Rows from block 0 of the decoder of a small spectrogram VAE, named by matrix and row number. Rows with one number belong to one channel. Each number is 128 + 24 x the weight over its row's rms, rounded and kept within 0 to 255. All counts start at 0. Numbers have three digits each.
After each channel's rows are labels from the 100 clips, of 14976, where the channel reaches its highest value: "responds to" is what is common among them. Only what is clearly more common there than usual is listed. The data: tunes sung on syllables by a formant synthesiser.
# convs0: first 3x3 conv (decoder.mid.0.convs.0.weight, 192x192x3x3, standardized in use, each kernel summed), inputs 0-63
# convs1: second 3x3 conv (decoder.mid.0.convs.1.weight, 192x192x3x3, standardized in use, transposed, each kernel summed), outputs 0-63

convs0.156:127124131138075090103159136113150136126137132129144120119121106126124172122120186132125124145194126098169157145111133126132110133126185151110158182136123180109159162132158112147106111145116166
convs1.156:106125148106125130136161126096128111127143133149117120168111126083109173102140137118123124083148131117164138104118119116127108156120122131183089136152124139103115145119108127082130110146149163
responds to: the note G#; vowel: /u/

convs0.36:092125099127113144109137126145136130155138120158161100163116133092083120120109128138155145085128108107131102137151129125134152141155150128142109121093152132142122121121138082144132075092144098
convs1.36:126112083136092115166108142160170118105163111099099126105143124156111104080093150155120149149122144087088120087170120137158135144145110087104144129156137101132105132137124100132113140113098122
responds to: the note G#; child-like voice; first note: G#

convs0.11:106105122130136125156133157093148111114112104167148181133122147136115129102088135139105155139126148130124155107139126114150100149129075142140108145119102154143143081141098100146122103136166152
convs1.11:158120150150122110124119118130108112122129113120148115090129146158157102144108151124121116188108123132146128110167119074074140134115105133066182159092161146155136117135141107123108118157150082
responds to: the note A; child-like voice

convs0.159:114121076089138120145097109159127100157141171068160163113151140095109162113160124124123143102132139135167132136138142140135133099129105102130174163149143132112150136098103136158163132119143137
convs1.159:105138119132128138164138125093120140141129104131095126134139147161124183177096097126127164118155088133122111171080151105152118129125128127196132088107139096117133147128128105089136123137111106
responds to: the note F#; vowel: /ɑ/; first note: F#

convs0.92:131126108140137167145164153095147141110110096157150108131130138135159134095079095164121153149153155115109134112149118135118141140119112112092130110121137099145083114131112111116143110092138148
convs1.92:107131159135120109103108140151099106113123146159100121097146169145128150153046150159120160142096143124125132128130142104064177140127146117154168161094106154084153116107117105076129116158112100
responds to: consonant: /ʃ/

convs0.90:114174104124123068094114111122167136106173127138078142104117129106135106083126110122127160097102109135144175130114128122108096121147156155145155164114152111120145141154136120128151129114120177
convs1.90:147144133140138138109118142109123150111101169153146102146128133108125140165097084134148123151148156124155128153153146091069130116128137136112118130122121155131116156136139175094136088137066151
responds to: the note A; vowel: /u/; vowel: /i/; first note: A

convs0.78:130138136152160137140129111107140142132121129116119126101134150138125128122104147142127117161136132127099156089128161123106142094078112145057142144113108126143136122136080115151146146072155102
convs1.78:123102136122130113145136138128109100108131117147082132118143141115168155124129102118125150154136133162135120064160130111140105113115160122165113113134094159175136135119126113131113158153132159
responds to: consonant: /ʃ/

convs0.191:129073114150134142126162131126128108085164128182163157131121124108129152162118191112117108158173123113167129083124144086130130113138134115124154114141066159119120148145148086143119122133142140
convs1.191:077107130153100122164145137062129118091112129157117211148104110119122157104093080112118135105157125145152141084128121113115130124095133125145145162103104098152164109115126087108135132141120135
responds to: the note A; child-like voice; first note: A

convs0.69:170152095137131119113129148088134094145122104110136130143140109133130173130118134121120142123210153156110129122112172127169123121156108137092140140158158172123130146118131152141137122139176117
convs1.69:119092135147110123126155128138129150101135133091079127116118156103096154094086124136097147164152110124121143116147128106145168145112127135121138167143108175133112150121145112095119128113128112
responds to: the note A; child-like voice; first note: A

convs0.120:146098118128136132130114116148146114111123129139176146141165135073139103113087118126129153136079148136055139107164112102155132115129113156168155101123113138135128110082102128125149106165132099
convs1.120:127137170115116122116087119129136106166143113111096149131151099164139113109106167131141120158107111155118141125122137125128094125138121121092139119120123110166129167123139156165144154081133098
responds to: consonant: /ʃ/

convs0.107:144118150150144119117127130134120108122123089078145131154150121151141123096151150166107156165108106163102113134108153157151156128075098092132122091139129108132136156112186087109093115139119181
convs1.107:136109144139119112112095154155125130170127104095111114108160109118115143105143151096081127118120139114131126109159133174140116115098125134137101146095152169155141146140151122150156115120098099
responds to: white noise

convs0.168:184112112124105114113154115116123101137139141139175176133128132113119150136130167116128147116154104129140151111148161147190094117170140122128168112114121194091119126117151131151109095135145123
convs1.168:131123126127143130141154131096101132078115171150096143158098156118126123093119116134127145122164157135194122159092120100157145129133134124142095141099102139148100127130114117105108120114144161
responds to: the note G#

convs0.85:148163117126158134154109144123083106144141127072106139119130121175155131102146089151105123146117084134110117135115157097139143136111105089127143116111129092114105159097131101140129161105096124
convs1.85:160127139101135141137118119155112119128139132079139105136092131161125173131139146135114178100150118158104124103108140134151115121114115100136173114126174140107135150125131077120121127105116121
responds to: white noise

convs0.13:155153120105162165134108130129093144111103152092108112132135100047114129120137112140120109127049149119085134136166132120129134102133108139178110158083120139134153109123133185117150079111110133
convs1.13:118156135105126103145095120134158115150127120118140125105150124118148139135131128166135144136149138089080128099107130114161147151110153106114107085135142108097100104111118103121107150124148114
responds to: consonant: /ʃ/

convs0.146:150136140157127120125118120129140172109106136115086086137119128086107127156100113154143090149143088120129122092096120128086147127112122113127127103110131113157118119126146143113135103127138087
convs1.146:116092110108133135112094108118073118089114170172106140124158114133135098123122134132087106132173164113125141111123117126132143161130133114160130158157096144159143119130116148199127124141140135
responds to: deep voice; clipping

convs0.22:107163145156111131086158141121107117081145093157122073135098105161142134174126149136161119148164084112158113069154122173098115138149147126172112127120154119155145142119167124125138109124107142
convs1.22:155117144086111097131111129156115111104127103110152096133135125135124097121111119145113108134080075101095149099140126161102134138140125129090157144138136191147118130133137106149119119117156154
responds to: consonant: none

convs0.20:138147147137146125092128160189132159121136116066107118129138141110113102124145122137167139115183102093161131120149123123152176135129084114161126127112137131164091098106098111122107134110140121
convs1.20:134129112151121126153104138153144111121139118120124137096124158104095103124147143126088127153113137163083131080152124154136093173166112158085133141124116134083113100144164068166093186142110133
responds to: consonant: none

convs0.54:155117101112126116136118130137147127113081109133117203123115143140124099110152131110084138176053163165118125127144135095160149126097120086120117128108141174112112117135125186133124173125137183
convs1.54:136136131095127105125123136092096145116127125113103132147123100152120124166117126101130121132113204127124128167129118166103120124122147162138108118112119078151121091136121142141127162083142163
responds to: the note F#; child-like voice; first note: F#

convs0.100:147130136112121122170082126116104148106123090106105121124139126086120102105173083122118118144099108141103110120115110141138152165120119112164111088143127102185091102115145116091146118098131065
convs1.100:143165117102123137101130117168085128110127109110176087097153132127101115137146121128159128134130163123099119132158185123110157145147134109164131113111133159144092128116149148148144117159127129
responds to: white noise

convs0.76:147177152127095047096132129148153116107158087170102130141108137122128117107139119125126166120152130108183163139111137139108093121144143126128146116147165136114108151148166102131129104112153147
convs1.76:128192108110137137109134124109147150112131138136173118114138121103114111148119103108122113107108162137129130148143131093050119133106116115172102134107114164110108156136126166082145066152097119
responds to: the note F; first note: F; vowel: /e/

convs0.45:077126153139123109111163152103096138166174170176161138147154135131101115153115179137102134156154136116108125111138122128116105110106129122100131152091088149141101120139096099163120168083101105
convs1.45:102122133140128120135123125178151136214123080144110111137162148158135081076129132136108148115162115131146122090135142089136144131140133122162156099110086145125125139139113089087138073160171094
responds to: white noise; pink noise

convs0.163:102140115114149150153118134147113169162122136106172151140091171141104152096127130150141163096155140136168149146125135100071116145141130121159145126169083103100124094112168101139121121115117166
convs1.163:114164142143136135127107122098161111152143174143165073162115116152151121126166131144169134103146160093169123187075135124158119136133117099146123149140124124110133148138144161087135112119129142
responds to: the note A; the note D; first note: A

convs0.70:131138132152140122138121148113113092145092106172101081128075100175146096133097104170131103206135131166125114148138125102163119125117145082120134127098167112120152163137113148173114128078136146
convs1.70:144135126159096164090123136132132122080174166109145102128108143105127092092127117133153113103115098104119134119114146107148116127092159129156173141173149176146114157140112124083119093095132098
responds to: the note G#; first note: G#

convs0.118:148119150130102097107123127119142138144172162157125124124107150139106079127109109126123133110144101115089124143119113142119094107144140098130120152110117154091115124140114150149135132069142109
convs1.118:113141133112134135129120131143091141174119111131153134126153127112114084138138102106130107109166151149123123149143131096099125105111121149175088098133088119145139158134113176086134055162117153
responds to: deep voice; consonant: /ʃ/

convs0.87:118141123142141131153141134107148155088073116183166145130126164167128115148118111188119116182092127122139166103176147076164130094112143123158143138107090151113117095104125138142135100082105159
convs1.87:128110136125138136136131141080114122147124164108088154119126114151139130090133163126101083095119148165182122119132107111158093128107123129144157097106091091165137119134125131110133120060111110
responds to: the note F#; child-like voice; first note: F#

convs0.18:148097176133130135149111121147130154119095093109136131129120106050127152153167170164134117132131127122110110161124132137133157138126098147147146111113112151128103120098153145087112132111144103
convs1.18:139127133168139140154087121125141093136139112103192151103141110116144105116152100144096103115102245107097123178130116143120139112154118120106127117114136162117149114139139138179127128079147137
responds to: the note F#; first note: F#; vowel: /æ/

convs0.3:122131131154129143149111145122131127159138175148119160147136128130144159094184135135133124115123127139107161118112147137093112125134187110089141155135133146121137099139121089119108128127087098
convs1.3:116154122151124136180121114140143152164120112143113173130106133127108145094177122177130127130131160104121128095145091146109106143122148115123118145107134115096109102123141131119116107166101141
responds to: deep voice; vowel: /ɑ/

convs0.160:151119096147125110142123111107131133145108139094118158136134158131151142125135121141113160165114139129147114162116123099135169097125151117125120115140108139134131143129165144115107154134136126
convs1.160:131110098135118117121185124115128145149143148137089135121132182159123119140067104163089128105139105114082136089096158128137126122121145131138132176105116101120128147126117120091098168113103175
responds to: consonant: none

convs0.10:135138128128128149143148107131110135092120065150130193120120138141133112104134127144117142121102158122153163119130173117121100156117119124154151100165115069122096078155183130103126137124147148
convs1.10:120130097135110114163120118040137126077102174149148154139106130151137077086135145158163200130121131123131134166147101105117119136138114106150135155062145120113127099130129141097109119129093166
responds to: the note F#; first note: F#; vowel: /æ/

convs0.30:124134107104170120147107126145116116126131160071163133115126131102162141111162101147108101165073102126100112149155112088161137092127134141106151121106141141130161140122083172150134141119096116
convs1.30:137139109149118132159090121139175130113115128078146101139109144138171163172148113131139158122122113139105128152078119115171114115146129103143157101173160081080116119124119096115109126113129112
responds to: quiet level; muffled (low-pass)

convs0.49:160149119132126087121131162117121123156115055150129140135169147145123149146132124087120163145109108102172149120089132083099127112098090124147152104134107138117099155148119140140135149118118129
convs1.49:120131128090124117106165124117129164167123110148123102137136128187098199106136124127118143122199151116152112050142134122082114142134132117187113133119159105090168134129134169070135136113116131
responds to: consonant: /ʃ/; clipping

convs0.73:128170140124124106119121135129174140074100038158142142151060125163125082118128123152091095209134108130116128135158122099133132115146117144129101106160165136128094133148150150139096105116128129
convs1.73:140123134119152120078078133090158152138132156074174132120156091096153093137141155097129104092099164136141130133138152151135151121108125149124123125129157131115131121135153167151192093092098097
responds to: the note F; vowel: /u/; first note: F

convs0.164:143149136153124095148123120089109138084085114143089104118124107161121135166112126137139070229111137104141126155158151129157164122114127122134096141114132134130152152117134152111104111137116112
convs1.164:104160154104120113132134126104146141141105112115112147133109106112121115100142127142138104085122085100110126112101117139073077137118139112144114118118149108120151109121106104088127122078142115
responds to: the note A; child-like voice

convs0.137:096152121128124130122148119157100113161113142177161120134116118194104138119149107105151139075099113116082149120145112130152110106142178118148138207104132118125122141121105123164118131088118099
convs1.137:121107103160107124132161130119108111187140171131097152115128151075146139115094096175148138117150076094149128140099156109147133112124127100127069116135105111145107152126132148097106145119155122
responds to: consonant: none; consonant: /ʃ/

convs0.34:132154126120144138145117160112119162078074107090133121102141137092131079111127132140127140154139118132143141123160134133132152121098133141136118104128133120175170137135100158123138137158126087
convs1.34:154119106108119121151084125108129155079132148079124145109121095137121133094201127109108152124089124133126136136151132166109117133157121134147145113124142086120144130144128109145106124105106149
responds to: consonant: none

convs0.135:161110071129169123125125143100144130150088151129146169136137138115103134158130158085119110145119106143092153136162107144111121106076136114157117150069112158137122118128141122149142098111111124
convs1.135:093131112163124120117142139146121131140128118170120112116123122124113151139123096111151144152171103116151116098129150145118120125145136117102124104146122164071088117123133122114108168188117123
responds to: consonant: /ʃ/; deep voice

convs0.170:141103149090117109137134119099139104100142172136122142136106155138120110107124105109118120110115141123106123126159109095141129136149177129207124153130110129108142111113105091096136082137086092
convs1.170:169135158122111133104141147113128136127136145137165116126109179124130133168135114128162130088124106131106133107081139100126127141141115135086082074123158110135097157126119122079126140119126198
responds to: consonant: /ʃ/